A small contrastive audio-text model, trained from scratch.
Training: 4300 steps, batches of 128.
Data: trained on single notes of 20 synthesised instruments, 7.0 epochs.
Rows from block 14 of the audio encoder, named by matrix and row number. Each number is 50 + 15 x the weight over its row's rms, rounded and kept within 0 to 99. All counts start at 0. After the name is the row's rms in percent of the matrix's.
# short0: shortcut pointwise conv, stride 2 (encoder.blocks.14.short.0.weight, 416x240x1x1), inputs 120-239
short0.253 078:07 32 40 54 39 41 38 71 31 62 70 40 18 32 44 61 38 30 34 31 57 59 46 46 48 31 29 38 38 20 31 58 23 62 51 48 25 39 45 52 37 77 36 32 58 34 52 43 40 55 55 46 47 58 42 37 29 58 54 34 18 50 55 48 14 27 52 53 36 51 40 36 46 44 52 52 58 45 47 47 08 60 49 63 55 45 54 53 30 69 49 42 47 56 19 53 42 50 35 51 59 55 25 49 40 39 27 33 60 54 62 71 23 62 31 70 46 35 62 39
short0.254 106:55 79 72 57 67 64 43 55 58 62 51 52 38 53 48 27 63 65 58 47 61 81 48 58 37 36 37 67 20 31 49 64 63 33 64 49 67 64 32 34 74 66 34 50 60 64 45 31 32 47 65 76 89 68 65 33 68 49 39 61 28 43 63 01 46 51 65 35 52 43 45 59 50 38 50 60 37 72 80 57 29 48 65 49 74 44 84 62 54 39 48 38 63 59 72 62 27 65 29 55 34 43 38 42 42 41 63 52 60 79 50 39 47 44 74 62 37 50 63 46
short0.255 098:52 44 60 62 19 27 61 43 45 32 61 56 35 52 33 79 64 42 27 32 61 65 32 32 60 73 60 16 29 39 48 41 48 29 71 17 48 37 32 58 33 53 55 62 46 55 33 61 21 86 08 66 40 65 30 39 37 45 55 32 49 34 40 46 32 16 57 31 36 60 57 36 63 61 35 39 22 30 57 41 56 46 65 22 48 47 45 58 55 43 46 44 38 38 54 44 60 60 36 44 23 54 41 42 39 26 46 14 28 33 68 45 41 33 45 21 63 47 57 71
short0.256 099:29 51 60 60 53 72 33 47 57 53 41 33 66 50 51 53 34 29 86 17 40 39 64 35 32 58 49 34 51 62 36 25 37 74 67 52 51 42 66 54 52 45 66 37 42 37 69 70 70 79 31 60 63 44 60 73 49 42 43 72 34 38 52 71 38 49 58 70 47 39 25 15 39 14 27 33 63 71 46 55 70 33 53 42 32 43 56 42 42 49 53 56 31 61 58 38 66 40 49 53 26 17 74 45 49 48 46 61 58 39 34 57 68 82 44 28 45 49 42 45
short0.257 120:68 57 46 48 38 25 49 27 50 41 39 74 55 48 31 67 38 31 46 48 47 47 26 53 61 50 91 68 63 66 67 46 68 40 43 35 47 35 49 61 54 11 56 43 42 40 82 54 45 19 34 33 43 48 51 61 70 33 42 33 41 58 80 41 51 33 50 38 49 41 33 47 66 79 75 61 63 71 67 48 64 47 46 37 56 82 71 40 70 56 34 37 52 53 42 37 57 32 63 60 42 62 36 23 76 40 46 40 47 78 55 67 49 08 65 43 62 41 53 68
short0.258 097:46 52 39 55 48 56 54 68 56 51 61 20 19 19 53 43 30 39 64 49 76 63 16 60 50 39 31 58 47 17 31 61 44 28 35 54 49 41 40 50 34 62 75 30 66 48 34 30 59 44 55 44 50 38 49 33 69 42 43 64 31 48 62 71 28 29 33 56 37 38 74 79 67 14 55 41 48 66 58 35 37 24 43 72 71 38 32 62 49 40 28 65 35 39 48 59 30 26 67 69 42 17 40 31 53 69 38 56 41 57 16 58 45 31 60 37 35 68 55 54
short0.259 089:60 64 36 64 69 37 40 33 58 46 65 51 26 51 52 43 42 54 73 66 65 32 66 48 35 53 29 50 38 28 48 68 40 67 40 50 55 73 63 39 29 46 67 62 44 45 61 32 51 67 30 48 44 50 66 60 68 32 52 51 70 64 45 48 79 56 50 50 35 49 38 55 44 50 74 80 41 75 48 52 55 52 62 56 38 30 57 32 51 44 76 47 71 62 55 72 21 50 55 51 77 48 67 27 48 36 92 56 75 33 67 59 46 20 29 68 35 47 49 54
short0.260 093:33 23 59 60 33 50 50 76 62 46 41 68 65 50 60 41 42 47 38 73 60 63 24 54 62 17 64 43 41 54 70 43 64 36 29 61 39 65 50 28 61 62 37 63 48 53 38 32 37 46 63 35 36 31 35 30 41 62 69 70 59 59 51 53 37 53 27 55 37 43 97 56 56 58 57 58 41 29 61 59 37 58 66 40 57 61 34 60 68 54 57 28 60 70 38 33 45 43 43 68 41 71 42 36 41 48 32 13 57 33 20 48 42 12 40 61 70 51 67 46
short0.261 110:61 60 31 47 46 33 40 47 29 26 35 63 55 37 40 54 43 62 52 54 73 21 52 57 50 52 27 29 46 18 36 29 40 43 61 47 23 41 66 33 33 43 52 69 33 74 35 40 50 76 59 55 27 50 73 31 38 34 65 77 43 45 23 27 53 54 44 47 48 47 26 48 35 34 50 63 83 53 69 34 35 36 56 21 15 65 31 29 43 38 44 62 67 34 34 54 24 43 49 71 57 33 70 35 46 65 52 48 42 31 57 49 63 37 46 53 38 32 39 54
short0.262 101:46 50 35 36 31 54 31 45 34 81 39 48 55 45 29 53 40 45 54 36 63 62 56 86 81 51 63 84 57 60 49 48 71 57 31 48 49 31 65 74 42 42 41 34 50 59 62 71 53 43 64 50 64 71 48 61 32 22 36 47 62 37 47 32 38 55 56 41 69 29 64 47 61 56 51 79 37 78 51 35 23 52 43 52 66 67 71 63 77 72 36 30 44 65 30 57 46 41 42 74 41 53 38 27 49 29 47 54 61 67 49 64 32 67 70 51 60 33 28 57
short0.263 108:74 58 41 55 33 77 50 61 55 68 25 34 51 50 39 38 43 47 58 61 48 67 50 55 43 59 39 41 30 58 47 57 36 46 26 54 53 68 68 55 45 70 68 59 51 70 38 65 61 63 56 63 33 63 53 87 73 52 47 51 48 64 13 42 36 42 46 42 48 49 45 25 53 43 32 61 37 67 61 45 49 29 53 61 62 39 61 39 67 61 55 80 52 54 63 55 67 58 60 29 58 46 39 70 61 61 79 39 28 57 49 49 60 26 44 60 45 68 52 56
short0.264 097:44 60 70 30 36 39 64 51 50 65 54 54 37 54 55 63 47 36 49 37 48 57 30 80 59 24 66 54 60 28 58 52 49 46 51 50 57 66 42 40 39 52 84 38 64 53 69 52 71 58 55 77 45 50 68 55 59 35 90 56 52 51 40 35 49 46 37 39 33 46 45 74 75 36 51 30 47 69 65 59 58 41 54 46 46 25 50 54 47 33 58 53 42 67 72 47 75 48 53 77 57 18 61 36 68 45 52 71 49 38 33 68 54 53 42 54 37 41 39 38
short0.265 113:31 69 68 67 63 44 41 49 51 70 66 69 43 72 47 54 67 24 57 84 55 54 56 63 51 48 79 61 42 40 37 57 56 42 76 53 40 50 35 41 65 46 47 36 45 52 34 41 62 59 55 84 37 54 42 88 70 32 44 39 77 86 68 54 62 38 47 49 29 35 57 42 53 51 41 72 26 40 52 44 67 44 38 54 14 64 53 63 47 52 76 37 46 40 87 64 68 59 62 19 56 29 64 60 30 40 54 40 94 67 56 49 45 27 39 58 65 42 64 52
short0.266 105:56 43 29 35 63 24 62 37 33 45 72 37 40 70 65 41 76 26 45 30 50 22 52 30 52 53 12 31 38 34 43 55 54 58 49 51 50 46 33 55 45 77 63 47 52 47 56 09 47 62 40 68 24 20 30 22 37 53 39 44 31 47 26 34 35 50 25 60 29 51 55 16 37 39 43 26 38 39 29 39 35 43 58 44 65 41 39 32 30 51 32 58 45 35 22 31 50 43 47 35 38 59 60 50 49 36 39 44 29 49 35 33 37 53 47 51 42 55 65 47
short0.267 096:63 51 57 58 47 23 45 63 18 48 34 64 64 37 44 45 57 45 28 29 71 53 31 59 41 54 54 58 24 19 71 48 64 38 66 42 55 47 68 57 48 59 69 35 67 48 39 38 62 36 80 36 53 63 72 66 68 61 65 46 51 56 82 54 36 40 43 67 47 17 35 90 35 41 30 37 17 43 45 60 64 62 53 56 60 59 54 55 51 39 44 49 23 73 54 47 54 31 61 53 47 55 44 22 62 51 55 60 72 34 51 49 48 53 66 60 83 44 49 64
short0.268 107:70 63 35 39 48 67 35 47 53 39 44 69 53 61 54 51 52 33 46 75 43 50 30 71 61 31 63 40 65 31 39 37 46 48 49 39 54 33 66 35 58 53 56 68 47 60 39 28 41 83 36 76 45 67 85 33 40 33 58 48 53 38 54 50 79 62 28 33 60 59 67 39 58 58 57 35 58 43 47 58 74 42 52 40 34 55 47 66 43 55 79 75 54 32 39 59 36 36 57 50 74 11 72 60 72 59 70 48 40 41 55 49 35 21 54 54 38 45 56 47
short0.269 106:36 39 29 61 56 69 34 61 62 22 37 37 41 99 25 52 38 43 52 58 64 60 36 47 22 49 39 48 55 67 69 26 52 27 55 82 40 66 44 35 51 51 52 40 39 50 39 68 67 57 58 52 49 52 41 44 31 45 97 85 34 31 73 44 77 39 43 62 47 54 40 45 69 16 41 56 69 67 54 60 42 21 62 70 46 57 45 79 30 69 38 60 54 44 45 46 49 49 38 57 29 47 45 66 28 59 47 59 40 54 50 32 70 42 33 46 57 44 71 36
short0.270 106:81 52 26 60 26 31 54 45 49 43 70 53 50 36 47 47 66 64 47 28 57 50 59 41 42 55 69 35 25 37 47 48 43 56 40 49 61 33 41 67 49 55 61 74 70 21 45 39 42 63 40 52 23 44 50 23 35 36 58 44 14 58 38 64 44 42 43 71 57 61 43 43 54 83 62 84 55 45 31 48 58 42 62 52 32 34 61 66 57 50 43 39 62 46 58 46 50 52 54 53 30 63 46 53 57 45 70 13 15 41 74 66 72 42 33 62 56 55 30 50
short0.271 112:56 39 35 52 63 63 57 47 33 46 38 53 71 46 56 39 34 56 50 55 55 18 38 24 24 45 44 64 71 56 54 50 44 54 19 57 43 44 43 49 56 29 42 23 52 41 59 57 53 39 23 49 75 60 58 25 69 66 53 40 54 40 67 82 68 26 64 39 45 83 45 77 49 43 53 40 47 15 51 42 57 44 44 30 44 28 47 43 53 26 28 42 36 58 41 68 67 62 73 60 59 48 52 53 60 31 47 39 52 30 27 75 32 74 56 34 59 71 54 55
short0.272 098:76 51 34 58 69 52 46 55 73 26 33 47 31 44 55 36 41 30 40 41 83 53 30 58 41 52 47 71 65 41 45 28 74 33 59 56 26 17 44 46 56 38 36 48 63 45 49 43 55 23 68 55 43 56 74 20 64 29 50 71 19 35 69 22 57 43 39 45 52 37 43 55 56 34 54 74 42 57 45 38 59 59 71 51 73 72 39 45 59 53 60 50 76 47 38 30 35 40 62 49 42 42 33 23 71 63 64 66 44 66 56 99 47 46 89 54 31 66 42 50
short0.273 093:36 45 56 49 41 37 35 27 63 59 56 54 42 56 61 44 27 54 56 51 60 72 32 55 27 60 50 45 81 45 41 27 24 54 53 34 30 15 50 57 12 47 64 50 62 58 69 29 69 63 44 39 59 26 51 51 31 39 66 40 27 48 47 27 36 64 41 49 45 28 58 67 52 39 46 12 37 57 38 42 55 41 59 58 44 45 61 38 39 33 22 57 59 66 47 46 63 36 58 44 83 15 61 28 56 63 53 51 40 13 36 67 34 44 49 32 62 39 56 31
short0.274 100:59 45 68 62 77 55 69 57 78 26 51 63 42 31 48 44 28 40 57 67 61 35 42 29 54 23 54 73 40 49 53 42 55 33 45 65 43 37 43 31 39 46 63 46 69 04 53 47 33 53 44 28 35 65 43 25 60 62 73 53 24 20 81 21 68 42 24 78 45 47 61 60 83 61 61 60 21 30 66 55 82 71 48 39 59 53 58 53 37 58 37 33 52 58 56 50 50 43 51 39 34 59 39 66 66 57 55 48 38 51 35 64 55 54 52 27 43 63 37 46
short0.275 092:31 69 77 69 38 47 68 59 40 39 57 42 65 57 66 79 76 78 61 48 39 35 40 60 58 53 91 40 29 57 60 56 40 38 79 47 44 70 35 62 48 37 34 52 47 43 27 47 30 54 44 43 69 55 66 95 86 57 63 54 56 53 72 72 56 31 77 40 56 58 54 43 51 72 17 50 48 34 56 68 58 28 35 35 18 71 75 68 55 37 63 45 70 48 96 63 66 47 59 41 53 51 61 74 37 44 61 51 38 66 59 60 73 62 40 67 44 75 66 47
short0.276 105:73 25 30 52 81 39 61 36 80 51 18 41 46 46 57 54 63 55 53 63 75 49 58 43 42 58 36 62 64 77 70 60 64 41 54 78 62 29 41 25 68 52 60 35 59 59 53 43 33 51 64 35 39 49 85 48 74 59 32 33 46 38 46 28 47 58 47 51 56 66 58 41 63 50 59 41 40 27 57 62 56 48 34 49 84 65 41 38 54 78 65 53 40 64 53 59 48 59 35 36 66 83 35 69 67 40 54 47 74 64 67 65 47 73 59 60 47 72 42 53
short0.277 107:20 51 36 40 48 73 45 28 56 80 52 53 45 72 39 58 50 28 41 71 64 55 44 64 45 35 73 53 76 56 63 61 54 39 61 48 31 37 36 47 54 59 58 36 47 63 59 57 67 44 42 60 55 65 26 65 42 16 54 39 71 70 49 46 53 46 49 40 47 11 39 43 51 54 43 84 42 67 41 66 56 47 48 39 38 66 38 59 53 63 75 67 61 43 48 52 73 32 54 33 60 27 55 21 51 60 63 43 64 71 54 55 58 40 41 49 63 43 69 60
short0.278 083:40 33 57 55 47 57 52 56 62 53 30 50 52 46 48 45 46 62 70 54 38 50 54 56 53 44 46 15 43 42 74 52 39 49 66 38 25 22 22 38 47 56 56 71 43 50 49 34 24 65 11 51 35 44 56 26 40 81 73 35 32 52 78 56 46 60 45 41 59 42 57 06 55 49 26 42 30 33 44 52 72 48 60 29 46 28 52 69 56 66 57 55 35 43 30 62 46 53 46 54 52 24 55 73 40 67 70 35 56 52 32 50 33 40 39 27 66 34 28 52
short0.279 103:47 60 47 51 40 50 35 16 43 47 33 58 50 25 38 36 52 39 44 69 53 37 58 73 68 56 61 49 38 54 41 24 45 44 76 24 51 40 46 17 51 32 47 41 57 60 65 48 64 53 56 39 38 46 43 35 54 51 57 57 55 75 57 63 34 56 36 34 58 36 14 40 56 44 80 87 65 94 75 59 33 42 50 63 31 70 46 46 61 62 70 58 48 81 24 37 25 44 18 53 35 61 39 39 45 47 58 32 46 69 48 44 78 41 45 50 54 30 28 69
short0.280 094:56 64 18 37 72 61 42 54 33 55 25 32 54 74 30 62 63 36 26 56 64 42 62 54 62 41 20 72 62 26 45 49 68 34 68 32 21 63 49 60 52 52 71 59 71 52 68 47 70 57 74 52 49 57 55 38 55 53 66 71 73 54 40 81 38 52 60 38 51 59 56 53 52 44 49 65 47 47 46 70 40 61 39 40 45 44 51 26 14 55 46 49 57 67 43 52 48 42 43 66 42 56 34 55 46 61 32 45 33 40 34 56 68 37 37 51 85 66 65 66
short0.281 109:38 53 12 49 62 58 54 67 61 28 91 38 52 44 49 49 53 56 51 31 59 49 42 35 25 35 55 44 58 47 39 48 59 24 55 53 42 49 60 55 40 25 47 60 39 46 55 36 68 69 51 77 49 34 57 12 29 63 61 75 35 65 51 68 37 48 53 77 52 39 37 49 36 41 45 50 53 25 58 65 35 35 57 59 40 65 37 62 29 42 38 50 65 62 40 61 46 25 81 59 43 32 57 49 52 44 31 47 29 25 32 34 79 68 49 66 44 52 59 29
short0.282 105:45 45 60 46 36 70 58 65 80 66 52 60 54 50 56 38 46 44 59 68 26 75 49 60 47 49 70 46 45 72 75 34 44 55 26 47 48 55 37 15 48 50 26 37 17 57 47 57 17 57 58 57 28 37 60 48 44 44 60 49 50 40 55 50 46 79 25 64 65 55 60 42 65 30 37 42 73 54 58 58 67 49 55 33 36 60 29 65 64 80 57 47 37 65 30 25 67 84 65 51 40 54 62 66 58 17 35 24 80 31 49 56 45 62 58 48 35 88 51 67
short0.283 102:36 37 51 39 45 39 53 69 43 55 36 33 40 52 53 46 53 68 66 57 72 82 40 41 56 43 42 61 61 56 66 49 66 36 40 60 69 48 60 67 34 37 69 44 66 55 34 41 43 36 35 33 27 50 60 28 49 29 93 65 62 47 44 59 48 50 34 67 35 56 62 29 98 35 50 71 28 60 41 52 56 30 50 75 59 69 52 63 30 32 70 61 51 52 36 52 45 46 41 48 59 56 46 58 34 62 56 48 57 50 44 79 49 52 42 42 36 54 33 37
short0.284 101:50 48 54 33 40 56 55 68 51 39 68 51 43 32 53 67 55 39 38 58 57 43 79 30 30 52 39 51 75 56 28 54 58 62 56 46 36 69 83 19 48 57 25 76 51 46 76 59 65 86 46 60 69 54 72 44 49 41 56 50 41 52 50 29 46 51 52 38 43 40 48 46 51 52 63 39 54 60 70 60 54 41 54 46 34 32 50 30 44 35 61 94 70 38 32 56 44 40 50 39 77 38 52 21 60 56 64 61 49 35 47 33 52 56 40 78 37 24 48 55
short0.285 094:42 41 31 41 68 64 50 67 66 42 45 44 45 52 34 33 44 70 44 43 63 39 50 45 25 53 34 48 53 25 39 42 33 38 26 60 68 47 95 46 40 56 48 46 21 60 50 45 70 67 58 60 34 24 52 44 48 36 41 68 48 75 32 26 44 65 52 61 37 60 48 47 28 49 72 77 61 35 67 27 37 27 54 66 46 54 55 22 35 35 62 71 77 51 32 37 33 39 53 75 48 29 41 23 66 34 48 35 36 29 45 33 60 50 44 60 32 46 60 33
short0.286 105:69 40 26 36 63 39 64 62 49 75 82 63 44 39 46 77 64 74 48 39 58 57 61 40 53 60 53 78 62 84 73 72 53 44 47 63 65 36 48 47 47 74 49 33 49 76 49 20 36 58 68 51 65 52 54 51 70 76 34 50 26 41 52 45 39 89 45 64 66 48 75 56 53 45 21 38 36 51 43 49 31 68 49 62 67 55 56 46 45 46 50 54 74 72 75 57 52 71 50 33 66 68 55 64 46 80 69 76 21 49 52 39 55 51 72 49 40 36 46 31
short0.287 101:66 37 18 47 48 54 49 70 48 61 63 39 23 30 49 46 65 69 42 40 66 42 77 56 54 63 60 68 67 63 54 66 52 54 54 93 80 46 51 96 29 32 57 50 49 51 30 30 33 30 64 45 34 56 51 52 39 35 57 84 52 39 47 38 46 75 52 47 53 60 60 28 48 59 41 71 44 41 45 66 31 63 64 67 41 63 65 53 52 50 56 45 83 67 36 51 29 41 53 35 34 57 42 61 60 45 75 75 32 62 76 32 41 61 46 66 46 37 22 24
short0.288 084:55 55 34 51 26 60 52 49 44 40 57 29 57 46 55 69 51 39 38 39 28 39 49 48 69 43 36 58 45 39 33 26 53 53 56 18 32 29 33 53 32 58 46 57 43 33 26 24 36 65 63 54 45 43 63 54 43 40 33 61 39 44 51 17 32 48 45 37 33 31 50 64 29 40 22 37 65 48 57 31 55 63 57 53 64 26 50 65 49 41 52 37 26 42 31 56 29 42 55 62 56 49 60 30 23 49 32 24 35 51 59 49 46 59 50 35 63 31 43 76
short0.289 106:41 45 59 52 56 29 48 67 57 50 61 49 54 18 51 87 51 52 46 57 48 64 69 31 58 41 41 45 48 75 50 61 37 12 61 50 77 28 14 49 43 55 65 59 37 49 44 11 57 62 72 21 31 11 50 37 48 66 52 55 49 28 33 26 52 54 19 41 73 59 61 47 61 34 24 57 53 32 60 71 58 52 59 52 66 39 56 45 48 38 58 48 82 50 15 33 60 42 37 29 36 43 44 22 46 26 52 39 33 59 36 50 53 62 53 52 55 68 49 61
short0.290 106:63 48 60 63 47 55 39 14 52 60 47 34 48 80 67 29 38 37 80 41 56 47 52 64 28 67 38 37 39 51 68 48 23 48 46 36 50 52 50 50 44 36 49 24 57 41 35 51 36 84 43 57 41 46 45 53 51 24 56 49 51 51 39 69 43 47 62 56 43 31 44 16 45 29 24 47 69 58 28 56 70 58 46 43 41 33 20 52 32 59 30 47 48 75 25 34 54 61 41 42 37 31 61 59 29 38 55 58 63 51 44 58 37 97 58 20 41 75 14 65
short0.291 086:64 50 79 34 59 54 29 36 47 49 65 47 63 68 61 54 76 62 27 15 49 33 44 50 37 59 49 27 42 43 65 65 47 48 57 22 42 37 43 67 72 41 15 81 35 30 57 50 47 30 71 52 65 87 49 47 39 37 49 59 75 61 57 77 53 56 55 59 62 50 51 44 56 53 64 63 50 35 31 79 35 41 43 30 42 33 51 56 61 69 34 82 51 30 43 48 46 83 69 59 41 42 42 45 51 48 40 55 38 24 69 70 48 70 36 45 44 65 48 48
short0.292 103:49 52 36 26 53 52 66 34 28 55 45 62 89 48 54 48 47 51 21 47 51 30 43 55 69 59 58 62 69 58 64 46 76 56 65 66 53 34 50 84 19 45 60 56 33 84 64 33 71 49 79 39 62 36 33 60 64 46 34 45 57 26 58 55 49 83 60 40 57 30 64 71 61 52 50 25 47 68 52 37 62 44 59 39 23 88 62 37 53 63 37 44 54 67 38 53 65 57 27 45 71 43 40 44 67 88 54 49 51 45 45 51 73 54 51 22 72 33 48 54
short0.293 098:30 56 42 70 59 54 26 23 47 43 59 37 59 75 51 99 58 37 15 44 48 55 31 68 63 23 66 41 75 47 73 55 36 40 62 23 38 79 54 44 76 60 69 38 75 50 40 58 45 75 37 53 67 53 49 65 44 78 66 51 67 59 53 37 23 57 45 62 25 69 40 57 54 53 41 42 37 50 60 65 55 46 27 59 11 44 51 62 14 43 47 50 44 35 65 44 51 59 54 37 33 43 30 12 41 45 46 51 29 53 44 55 72 40 39 50 72 35 61 42
short0.294 090:33 79 69 50 68 77 72 44 36 43 37 61 45 51 50 62 61 55 42 55 72 59 45 73 45 33 41 55 35 41 83 66 45 25 50 40 34 63 49 57 61 87 67 52 61 57 26 38 54 61 69 59 75 68 53 47 72 34 55 52 55 43 46 70 25 50 63 50 57 49 53 44 62 21 30 38 42 22 66 74 40 39 32 33 20 46 58 52 33 37 58 65 50 65 78 40 63 37 60 71 34 27 36 38 39 58 74 74 59 35 59 56 68 48 53 35 50 65 86 68
short0.295 092:45 23 39 50 37 48 43 64 36 36 55 63 27 35 28 48 41 34 48 35 20 51 55 56 55 54 69 52 63 38 38 44 45 20 43 29 26 52 33 51 55 51 58 35 16 46 54 35 35 31 63 39 33 32 63 44 49 28 51 51 56 32 59 21 46 53 52 32 59 38 68 58 32 36 39 35 51 56 70 29 50 54 63 44 68 50 56 52 46 70 37 06 49 50 34 65 34 50 36 78 40 42 28 37 47 26 38 43 51 48 41 24 55 58 57 58 76 28 33 71
short0.296 095:28 43 54 65 47 57 57 43 27 48 61 30 19 31 84 48 57 32 72 56 38 77 54 70 35 76 61 17 20 31 69 45 54 21 70 39 27 54 50 47 82 62 59 45 47 53 43 48 81 48 66 52 42 75 29 66 59 59 54 71 52 68 52 36 35 38 65 39 65 30 47 37 63 52 42 38 39 49 33 67 22 30 41 48 55 39 63 69 55 53 67 70 39 39 65 58 55 43 57 41 41 43 37 32 60 33 50 56 62 47 35 24 67 50 56 42 54 58 31 53
short0.297 098:50 36 55 55 60 58 45 64 45 64 75 42 45 58 63 61 59 59 29 64 25 60 48 51 32 69 52 21 56 51 82 56 53 33 32 61 47 40 34 41 46 62 30 35 35 39 27 70 42 25 53 17 64 65 29 55 44 14 44 80 54 63 70 53 71 44 62 52 50 46 47 73 46 30 37 41 73 49 38 52 45 46 48 61 42 55 60 76 52 58 59 50 69 45 43 34 43 47 59 63 37 45 44 77 09 53 34 59 55 44 60 35 35 73 50 58 52 76 40 56
short0.298 101:57 46 54 29 64 37 35 60 32 49 39 50 50 83 72 33 41 41 41 87 91 56 43 56 30 82 45 55 43 45 79 65 50 14 32 48 46 36 78 59 54 44 66 53 77 29 67 45 57 34 41 29 26 77 61 49 53 38 40 76 50 59 53 61 51 42 57 56 52 48 59 46 81 23 58 50 31 62 52 44 80 62 46 65 50 62 51 66 38 48 30 31 40 35 52 56 46 40 43 43 58 53 38 67 45 62 34 71 57 52 56 58 43 34 56 42 66 56 48 50
short0.299 107:68 35 54 39 43 43 42 67 49 62 38 60 56 37 35 32 47 43 46 70 52 69 52 53 61 18 72 43 51 51 44 40 37 25 45 52 44 75 23 46 18 54 50 59 50 55 22 25 52 39 64 58 36 23 59 55 62 66 72 46 38 41 41 54 61 57 22 56 41 58 61 43 36 36 43 37 38 18 63 32 69 64 62 32 54 42 32 62 78 23 53 60 33 43 45 31 66 63 58 36 69 43 57 49 51 42 47 50 61 41 29 34 26 41 47 38 32 66 38 66
short0.300 099:51 31 57 45 47 64 55 52 53 54 56 65 55 58 60 42 51 50 38 51 35 51 36 57 38 58 61 15 27 36 86 63 56 35 40 57 19 47 41 30 51 71 34 72 52 66 40 59 35 63 56 57 57 71 64 37 55 33 81 64 49 40 60 53 64 47 48 63 70 30 87 39 47 43 35 43 50 46 70 37 62 57 39 29 54 65 42 70 63 71 36 65 28 37 34 48 70 76 44 61 45 28 49 64 47 41 43 30 48 72 31 49 62 41 53 64 15 71 23 60
short0.301 095:46 33 46 36 52 58 49 49 35 47 40 45 69 48 42 85 73 21 32 54 39 46 37 50 39 69 56 47 51 45 60 45 38 13 37 31 65 23 57 41 39 53 37 52 40 50 21 52 32 63 21 22 51 50 51 44 18 37 33 52 37 28 46 32 35 30 53 61 43 56 67 15 39 32 46 39 37 33 21 51 40 63 51 52 53 48 38 42 54 49 31 80 44 33 16 43 62 63 43 46 21 72 41 68 55 44 40 44 36 13 62 48 20 48 42 32 50 50 37 64
short0.302 098:26 17 63 29 55 52 54 61 49 55 54 79 44 35 38 60 35 39 38 55 55 58 37 67 22 52 35 41 85 29 68 57 74 69 55 98 58 39 58 85 55 47 36 58 35 53 33 39 32 43 50 64 46 56 35 43 59 39 53 50 17 57 37 58 76 46 39 66 63 56 68 61 39 53 43 34 80 41 41 60 43 29 58 49 64 46 68 46 45 72 35 41 65 46 40 65 47 54 33 40 48 38 43 39 78 53 35 62 44 47 37 67 13 65 53 51 22 52 39 32
short0.303 093:46 60 54 41 52 45 62 65 45 54 39 50 19 38 62 81 52 46 39 56 34 49 50 26 49 30 46 61 59 27 89 71 63 65 54 75 33 31 64 65 65 79 54 69 63 63 45 33 49 40 31 39 55 69 60 53 39 41 56 49 43 61 28 48 59 54 54 59 50 75 62 64 53 72 49 50 54 46 39 78 48 57 33 53 57 49 66 61 30 69 57 63 72 42 51 39 22 59 44 46 63 57 45 50 63 48 59 74 45 17 28 49 50 53 39 65 19 78 46 26
short0.304 103:42 51 71 47 34 55 55 30 51 49 58 34 70 73 77 67 70 55 57 63 53 51 53 39 36 41 36 35 58 37 70 61 45 22 50 41 34 44 77 45 48 46 65 72 50 50 62 65 35 38 69 45 46 76 55 54 39 38 39 34 86 39 55 53 32 67 67 54 38 43 40 60 59 54 68 39 35 54 37 55 70 42 56 59 49 58 47 39 59 65 50 94 71 46 52 54 53 72 57 47 60 52 78 91 31 37 59 62 59 46 44 91 50 34 40 59 36 59 52 67
short0.305 104:25 66 31 44 26 67 36 45 48 70 65 66 49 39 78 64 58 38 63 58 81 40 54 72 64 63 57 59 65 68 45 59 72 55 47 60 31 36 36 58 40 36 49 50 54 56 59 60 51 37 71 42 31 57 64 57 40 50 45 28 88 67 21 68 43 43 51 59 62 38 47 24 54 87 43 74 59 68 38 41 53 53 51 64 56 52 45 35 12 79 66 56 46 72 35 60 55 46 40 55 76 70 50 62 64 52 40 65 63 65 55 89 57 57 61 57 51 30 56 46
short0.306 109:64 31 54 68 48 41 64 54 43 41 26 32 81 27 63 50 77 43 73 41 45 45 81 32 48 50 47 36 62 78 39 50 65 46 54 65 60 47 48 36 70 42 43 72 63 46 62 38 67 70 63 22 31 53 55 61 79 74 51 51 55 53 58 69 38 60 52 79 47 36 57 20 64 44 40 43 36 57 45 46 56 93 36 33 50 37 44 44 53 46 43 58 71 74 54 49 53 63 39 31 46 84 29 34 34 31 40 59 69 44 43 35 57 54 52 71 50 37 50 72
short0.307 108:55 59 55 60 76 71 64 44 55 72 47 35 18 51 41 40 51 58 68 28 47 81 36 50 34 49 34 44 52 53 55 63 51 70 71 73 49 76 43 56 54 52 42 27 44 88 51 71 43 42 62 54 67 54 66 41 65 62 70 43 44 57 57 21 34 81 35 49 58 58 39 76 39 32 81 31 42 45 63 52 30 43 66 72 62 32 64 49 40 29 58 38 28 63 37 58 55 69 21 42 72 54 28 51 50 82 50 52 34 43 62 45 55 46 66 45 21 51 50 20
short0.308 099:50 77 38 43 17 78 80 49 76 43 53 76 53 73 47 38 42 49 39 43 49 66 61 41 33 58 73 20 35 75 55 40 53 44 62 56 59 65 28 42 53 49 52 33 36 79 66 68 60 26 66 49 54 39 41 12 41 49 59 51 52 75 34 34 47 66 31 69 72 55 36 93 50 39 59 40 63 59 69 79 63 44 77 57 40 36 42 64 57 32 59 41 53 62 37 48 56 56 56 42 45 61 60 38 59 80 42 44 60 48 41 49 44 26 47 34 56 61 46 57
short0.309 092:53 79 35 41 41 55 73 33 54 60 67 71 38 42 53 76 59 71 54 45 54 48 58 76 54 52 45 69 25 37 47 53 42 20 44 29 43 42 80 43 31 79 42 61 61 78 42 38 37 51 47 50 59 59 51 43 57 54 28 52 37 66 39 40 34 38 48 42 62 73 47 44 50 42 48 64 35 56 78 65 43 51 54 43 37 41 78 79 33 31 69 99 70 52 43 49 38 60 36 72 39 46 53 40 67 57 84 42 50 34 44 30 62 60 65 53 49 61 48 74
short0.310 103:57 32 23 48 33 47 52 52 45 57 61 40 17 68 56 37 58 68 44 46 39 66 43 49 49 59 59 32 68 63 46 35 41 29 27 61 69 41 29 45 52 51 40 46 50 54 25 60 32 47 76 67 45 34 67 14 57 42 64 62 36 31 56 67 39 64 48 80 68 40 46 15 55 53 34 46 37 16 42 41 50 28 41 69 57 61 27 61 28 60 53 42 53 55 62 55 55 46 57 60 36 46 42 54 34 20 29 45 50 27 36 49 53 83 35 21 49 58 48 45